A small class-conditioned image diffusion model, trained from scratch: width 160, soap at rate 0.0044.
Rows from block 2, named by matrix and row number. Rows with one number belong to one neuron. Each number is 128 + 32 x the weight over its row's rms, rounded and kept within 0 to 255. All counts start at 0. After the name is the row's rms in percent of the matrix's.
# fc1: MLP up (model.blocks.2.mlp.fc1.weight, 640x160), inputs 0-159
# fc2: MLP down (model.blocks.2.mlp.fc2.weight, 160x640, transposed), outputs 0-159
fc1.112 110 [190 174  75 160  92 105 146 196 109  97 132 199 118 166 125 110 151 190 161 122 110 111 156 123 120 124 135 176 122 129 139 147 156 122  66 139 112  87 104 112 196 189 172  93 140  92 105 159 101 131 123  94 195  87 174 181 124 140 108  95 146 170 143  93 140 149 132 159 108 145 176 168 141 113 224 128 143 148 102 113 159 102  97 135 202 111 147 135 152 123 129 170 167  88 111 116 131 103 104 150 112 105 145 151 171  87 158 144  62 137  95 103 102 129 157 136 147 121 158  94 103 154  80  75 110 139 136 100 138 133  70 129 199 113 123 119 180  79 127  92 103 155 101 110 162 115 150 144 128 134  86 129 133 163  84  69  92 130 121 164]
fc2.112 128 [101 112 119 139  97 154 156 183 214 128 168 161 129  64 156 130 150 107 191  89 120 186 110  93 120 115  82 125 121 134 108 108  91  76 119 148 106 105 134 133 100 144 144 101 143 125 143 144 135 121 114 118 153 176  74 162  91  90  85 127 155 110 135 117 163  87 159 117  80 134 108 169  71 120 108 154 127 103  53 207 124 120 171 168  94 139 149 106  78 150 147  74 136 139 101 135 173  92 131 108 136  54 145 126  95  75 207 127  88 133 172 170 103 115 100 128  91 116 197 150  99 150 117 122 139 145 122  91 148 141 163 167 125 130 149 138 112 151  98  83 108 138 116 170 125 153 132 125 124 131 140 106 144 199  86 124 128  19 159 122]
fc1.113 122 [126 157 104 139  59 166 107 159 152 110 128 177 141 124 184 149 144 184 106  99 122 129 107 170 105 190 126 114 124 115 137 109 105 102 192 155 166 106 138  71 122 155 118  98 165 133 104 141 129 151 151 147 103  93 123  96 136 163 164  94 169 157 138 129 126 118 174 151 124 186 123 182 114 144 125 138 173 168 149 160 158 116 124 134  85 146 137 149 133 153 154 108 117 128 122 153 114 139 144 206 128  89 112 104  81 102 141 153  89  85 146 142 146 148 154 119 140 102 196 169 115 140 116 203 177 162 156 148 191 143 195 109 174 158 144  91 200 110 107  85 140 181 131 185 172 129 168 114 153 154  33 128 162 120  86 162 143 144 202 140]
fc2.113 115 [150 117 163 142  84 135 178 113 129  89 144 150 133 108 166 126 159 149 147  62 144 122 128 102 132 167 129 164 128  85 138 180  69 129 110 174  96  80 107 183 102 131  86 157 161 135 133 188 123 131  92 108 142 154  71 138 108 212 102  94 133 122 137 120 173 162 114 158 105 159 202 114  82 145 130 130 100 162 122 160 164  94 165 151 129 112 147 158  69 120 139 176 103 122  90 116  83 141  89 106 120  92 121 104  82 145 133  86 110 207  98 128  83 151 109 126 164  59 137 103 120 114  85  74 186  74 118  87 110 136 142 135  83  81 170 122 120 121 135 153  91 109 168 141 156 148 140 159 195 113  95 120 185 113  80  97 108  93 155 176]
fc1.114 080 [145  93 155 172 132 146 115 108 155  73 192 130 142  97 130  49 170 157  95 124  98 158 127 157 100 139 139 175 202 103 110 131 144 168 156 128 130 112 104 165 128 159 101 131 172  61 122 143 127 142 166 170 121 118  84 164  83 136 157 128 157  63 156 105  54 127 123  92 173 129 123 191 133  68 125  67 145 103 137 178 109 142 133 126 138 140 129 171 130 200 134 150 109 140 120 193 148 134 201 137 180 171 101 149 192 151 160 118 126 108 163  98 114 124 149  83 160 147 165 144 153 152 132 144 122 155 175 142 148 129 151  77 173  80 100 167 154  62 125 104  88 170  84 121 139 102 138 186 127 158 173  90 128 128 127 137 147 158 130 145]
fc2.114 068 [ 92 186 161 135 130 140  87  89  81 104  83 194 108 139 206 160 131  96  87 188 138 114 143 125 131 151 155 129  91 106 166 165 145 138 114 155  84 109 148 152 124 162 117  58 180 146 196 155 169 167 120  73 132 102 129 144  80 141 175 155 164 117 120 119 152 134 151 112 136 136  91  88 107  97 156 138 127  62 109  86 147 156 112 157  91 111 130 167 176 139 112  83 133 135 145 135 114 133  60 143 156 127 156  95 121 164 131 162 148 105 191 126  67 159 168 144 132 143 133 125  87 134 122 133  72  92  88  83 152 163 108  86 100 145 165 147  95 201 133 153 106 157  88  79 154  86  75 101  98 144 106 149  96  84  74 121 147 111 101  84]
fc1.115 132 [ 80  91  68 220 130 147 103  99  72 174 161 110 196 141 189 142  94 164 107 104 148 164 103 129 142  91 105 168  75 171 171  75 115 138 127 135 151 160 184  99 119 136  74  57 154 160 156 124 198  95  98 115  62 119 135 129 112 107 107  77 178 117  98 132  76 161 104  96 139 121 132 128 149 140 131 118 143 156 152 124 162 131 189 146 111 120 125 112 101 154 138 122 117 125 103 157  83 101 148 114 156 146 140 131 130  99 155 197 112 129  99 141  90 155 193  71 123 124 130 165 164 127  53 120 160 122 124 125  85 124 153 149 159 129 191 113 123 141 154  95 171 168 126 167 144 158 153  90 140  77 146 128 131 197 126 126 143  97 138 168]
fc2.115 103 [109  74 169 106 166 114 106 117 165 145 120 111 125 154 131 127  95 114 188 161  91 105  99 152 150 143 133 184 132 104 192 114  81  98 162 126 152 117  77  96 165  76  89 147 152 152 115 116 140 132  92 179 155 171 145 121 195 101 163 164 117 189 142 140 168 173 108 176  98 118  96  97 155 127  94 209 165 156 151  69 161 131 131 179 170  97  95  68 158  55 126 109 104 164 124  81 107 143 111 140 101 163 144 121 136 146 145 131  98 150 126  67 148 133  96 137 127 142 148 121 191 108 137 119  69 116  46 131 106 137 124 129 154 120 101 175 128 175 156 154 100  73 199  90 120  87 115 160 139 113 181 163 167 104 128 101 132 133 150 114]
fc1.116 067 [104 175 130 122 141 114 127 191 141  78 110 158 150 200  93 153 107 102 158 130 159 116 148 173 129 154 142 187  98  89  86 153 203 145  95 147 149 132 104  93 147 129 151 101 148 152  83 172 103 113 131 141 144 159 149 104 109 117 166  91 176 147  94 136 150 159  94 164 151 152 110 130 156 128  74 163 128  90 114 105  90 134 169  52 128 120 117 116 114 118 135 153  79 113 179 139 145 113  85 112 103 132 113  87 107 115 121 155 152 118  74 135 141 171 125 173 148 176 185 145 142  83 163 128  75 100 171 165 148  52 149 163 133 171 131 162 149 101 177  95 149 109 151 108 139 128 171  60  65  63 100 113  75 149 138 101  99 167 109 201]
fc2.116 065 [116 123 105 134  48 106 135 161 127 158  61  94 158  89 118 147 130 134 133 167  89 205 109 137 143 190  89  86 157  89  73 148 176 128 145  93 148 129  85 173 139  87 171 121 157 121  98 115  91 117 202  95 117 150 131 138  44 150 150  81 168  99 174 106 149  95 154 134 116  83 140 143 154 162 141 144 191 126 141 188 165 115 118 160 100 132 198 127 150 130 192 110 107 128 119 107 149  69 137 169 129 201 159 119 166 177 158 163  85 168 129 101 163  90 105  93  98 155 135 117 161 128 120 193 127  79 102 118 153  90 141 129  95 176 161  93 144 163 161 144 136 138 116 114 141 125  99  89 134 111 102 137 176 106 111 149 123 111 112 139]
fc1.117 065 [104 117  73 117 124 166 134 165 130 112 144  96 125 173 136  75 123 161 141 154 150 101 171 107 153 100 140 196 143  71 100 159 166 176 106 154 157 198 179 113  74 137 153 153 167  81 140 194 137 104 129 154  88 133 141 125 145  66  99  95 130 120 148 164 176 163 104 138 151  80 157 157 171 125 162 167 115 160 113  92 115 112  89 144 124 132 124  86 113 202 164 180 112 113 154 104 118 102 112 155 141 232 105 119 131 130 191 114 167 165 150 149 157 151 111 120 111 146 166 135  80 127 127 183  90 118 173  96 151 135 139 135 181  96 189 153  89 124 178 174 122 160 108 120 170 150 129  72 100 140 160 111 170 155  84 147 160 144 116 141]
fc2.117 073 [143  57  89 123 150 166 115  82  96 110 124 122 118 136  97 156 149 181  76  91 136 165 141 126 135 129  99 117 100 110 131 153 130 159 133 147 255 144 130  92  82 117  76 176 126  78 100 121 157  99  68 129  96 151 154  98 121 127 118 132  90  83 143  99 119 127 111  57  84 123 164 142 147  72 105  92 136 171 149 157 160  88  77  58  99  70  88 161 137 146  98 150  86 137 162 133 132 193 131 109  50 105 156  91 112 161 108 155 151 136 116 187 128 117 151 127  96 132  89 161 186 154 187 120 162 123 152 152 132 147 115 110 155  95 119 106 133 122 107 100 142  86 141 124 112 114 143 155 123 154  67 190 133  94 113 164 101 119 124 148]
fc1.118 071 [117 137 133 101 191 148 142 114 147 141 176 183 138 114 140 127 104 132  63 161 128 120 138 119 196 108  79 112 155  84 131 114 228 125 115 141 149  60 124 121 141 138 113 122 107 128 145  67 103 164 128 123 142 107 136 128 129 108 102 116 180  77 115  94 135 127 120  77 147 170 145 102 154 175 138 183 172  79  95 185 108 116 135 150 165 136 131 103 124 111 169 178 163 125 124  80 127 101 158 122 100 165 181 153  89 208 161 186 136 139 155 178 135 124 101  70 100 112 127  79 112 136  78 140 189  80 158 168 136 101 143 161 145 100 113 107 116  81 110 112 135 127 114 164 140 122 164  99  94 205 185 103 137  97 163 102  83 127 115  67]
fc2.118 089 [117 134 161 154 112 106 113 143 146 133 160 125 176 116 141 140 147 117 166  36 108 131 129 155 141 110 144 154 140  90  70 131  29 158 130 158 111 113  84 147 143 157 106 129 105 105  66 158  89 155  97 135 114 135 173 128 142 118 155 101 117 169 177 171  87 153 150 138  84 123  60 113  77 119  91 164 128  88 152 171 118 183 131 117 163 152  96 177 139  96 157 141 133 219 121 143 117 153  94 229 104 122 179 103 161 126 192 120 171 139 118 152  67 142 154 147 101 180 149 137 115 122 106 137 115 104 135 125 173 116 179 115 142 165  90 167 158 113 157 157 164  89  66 122 123 148  99 130 114 137  93 129 133  83 164 153  70 144 165 139]
fc1.119 130 [122 155 146 145 155 157  92 129 130 149 133 132 127 121 134 117 148  90 130 128 101 114 140  93 130 138 113  97 141  96 124 117 144 116 122 125 130 128 119 116 114  76  82  83 117 109 110 120  89 124 111 139 146 121 166 111 109 165 111  99 124 137 142 106 136 127 125 144 123  96 152 125 153 106 128 124 126 110 127 127  51 155 252 255 210 177 160 124 145 124 131 113 129 142 105 108 127 114 135 110 135 119 131 112 137 118 130 110  99 119 104 131 157 105 133 136 127 118 126 127   0   0  26  97 139 152 164 134 155 140 122 117 110 147 137 119 121 115 125 115 130 137 102 121 129 125 103 114 137 146 134  97 102 103 100 129 134  93 136 126]
fc2.119 128 [122 176 114 148 139 145 171 159 140 155 147 171 150 129  96 142 159  75 151  83 129 118 126 138 116  75 149 101 105 133 119 125 163 102 128 114 182 160 145  89 139  93 108  74 164 122 138 111  89 132  98 144  96  88 170 139  99 162 109 130 117 120 112 115 143  76 118 163 103  87 141 149 126 162 128 108 106 149 147 100 141 135 182 182 188 210 158 160  92 202 106 138  94 154 125 142  94 118 124 102  98 144 134 128 120 147 118  67 101 172  80 118 191  95 173 122 177 109 154  83  74   0  68  88 194 155 167 166 153 114 110  61 153 135 125 125 135 142 131 108 157 101 105 146  90 104 142 134 110 122 115  94 110 136 126 157 137  98  79 112]
fc1.120 102 [156 161 127 129 123 159 163 117 186 116 212 146 133 173 148 137 128 119  90 128  98 116 181 124 105  99 137  91 143 131 127 121 131 167 108 215 131  89 151 154  83  91 199  94 167  83  77 117  96  91 151 124 158 115 134 154 140 127 156 134 164 159  98  96 176 149 157 138 128 165 148 123  98 105  83 127 116 137 119 172 147 155  79 122 196 157  62 130 154 145  70 149 158 128 162 162 130 108  51 166 115 141 154  72 155 100 116 128 162 128 177 133 127 127 115 127 134  97 116  92  95 135 140 115 178 100 111 151 120 113  84 182  77  66 104 140 111 139 209 157 108 185  81  90 131 129 111  72 108 111 103 152 122 158 152 133 177  96 114 190]
fc2.120 099 [ 75  81 170 115 105  91 163 106  58 143 108 135 137  91  95 144 150 120  90 158 147 110 142  86 138 148 129 107 124 109 151  98 172 112 108 126  98 147 127 135 166 111 112 139  80 135 124  74 217 146 106 184 171 138 164  94 152 122 148  97  95  48 212 100  75  78  96 123 117 114 129  88 153 117 155 144 162 123 107 104 110 137  79 150 124 114 160  69 142 123 168 122  94 127 133 108 180 107 197 127 132 125  90 213 135 128 148 158  80 150  78 154 148 137 129 119 133 156 138 173 159 103 113 146  58 179 184 119 129 170 139  91 119 168 105 134 107 140  74 144 113  96  97 199 113 115 128 133 103 128 175 113 132  75  85 142  92 110  97 112]
fc1.121 077 [158 121 117 172  78 107 178 135 159 119 113 103  90 149 105 160 149 158 180 154 106 122 124  89 125 125 161 200 141 170 141 135 176 144 114 114 146 141 116 106 110 136 134 185 128 172 144 137 105 157 106 108 140  97 131 197 138 136 118 134 141 113 140 212 150 139 143  80 144 146 157  93  71  50 139 136  50 162 111 152 217 146 109 126 140 113  85 122 134 130 146 135 114 150 141  72 146 127  66 126 144 158 134 160 181 146  98 169 128 125 147  81 120 148 188 174 128 104  99 141 137 131 120 155 133 125 145  87  61 136 130  99 138 136 122  81 176 160  83 168 136  95 179 198 142 152  95 112  53  71 186 118 105 147 165 153 159  92  90 146]
fc2.121 096 [151 104  62  94 111 153 101  85  82 130 104 147 126 145  98 132 117  94  25 192  98 114 161 127 194  89 129 126 111 166 147 153 143 124 123 149 201 164 163 102 132 111 128 123 149 146 127 101  99 106  98 143  84 117 118  96 118 157 181  75 115  43 149 122 139 138 113  70 137 138 147 148 115  70  62 109 132 107 179 107 104 111 109 131 120 117  97 136 188 185  99 121  84 114 127  99 119 220 150  99 109 128 131 114 113 171  63 134 165 125  92 165 118 130 225  72 136 129  48  97 118 149 145  90 142 122 112 120 139 115 140  63 131 110 156 143 108 119 146 177 149 129 142 138 109 158 156 156 124 143 105 146 132 108 114 184 149 112 130 126]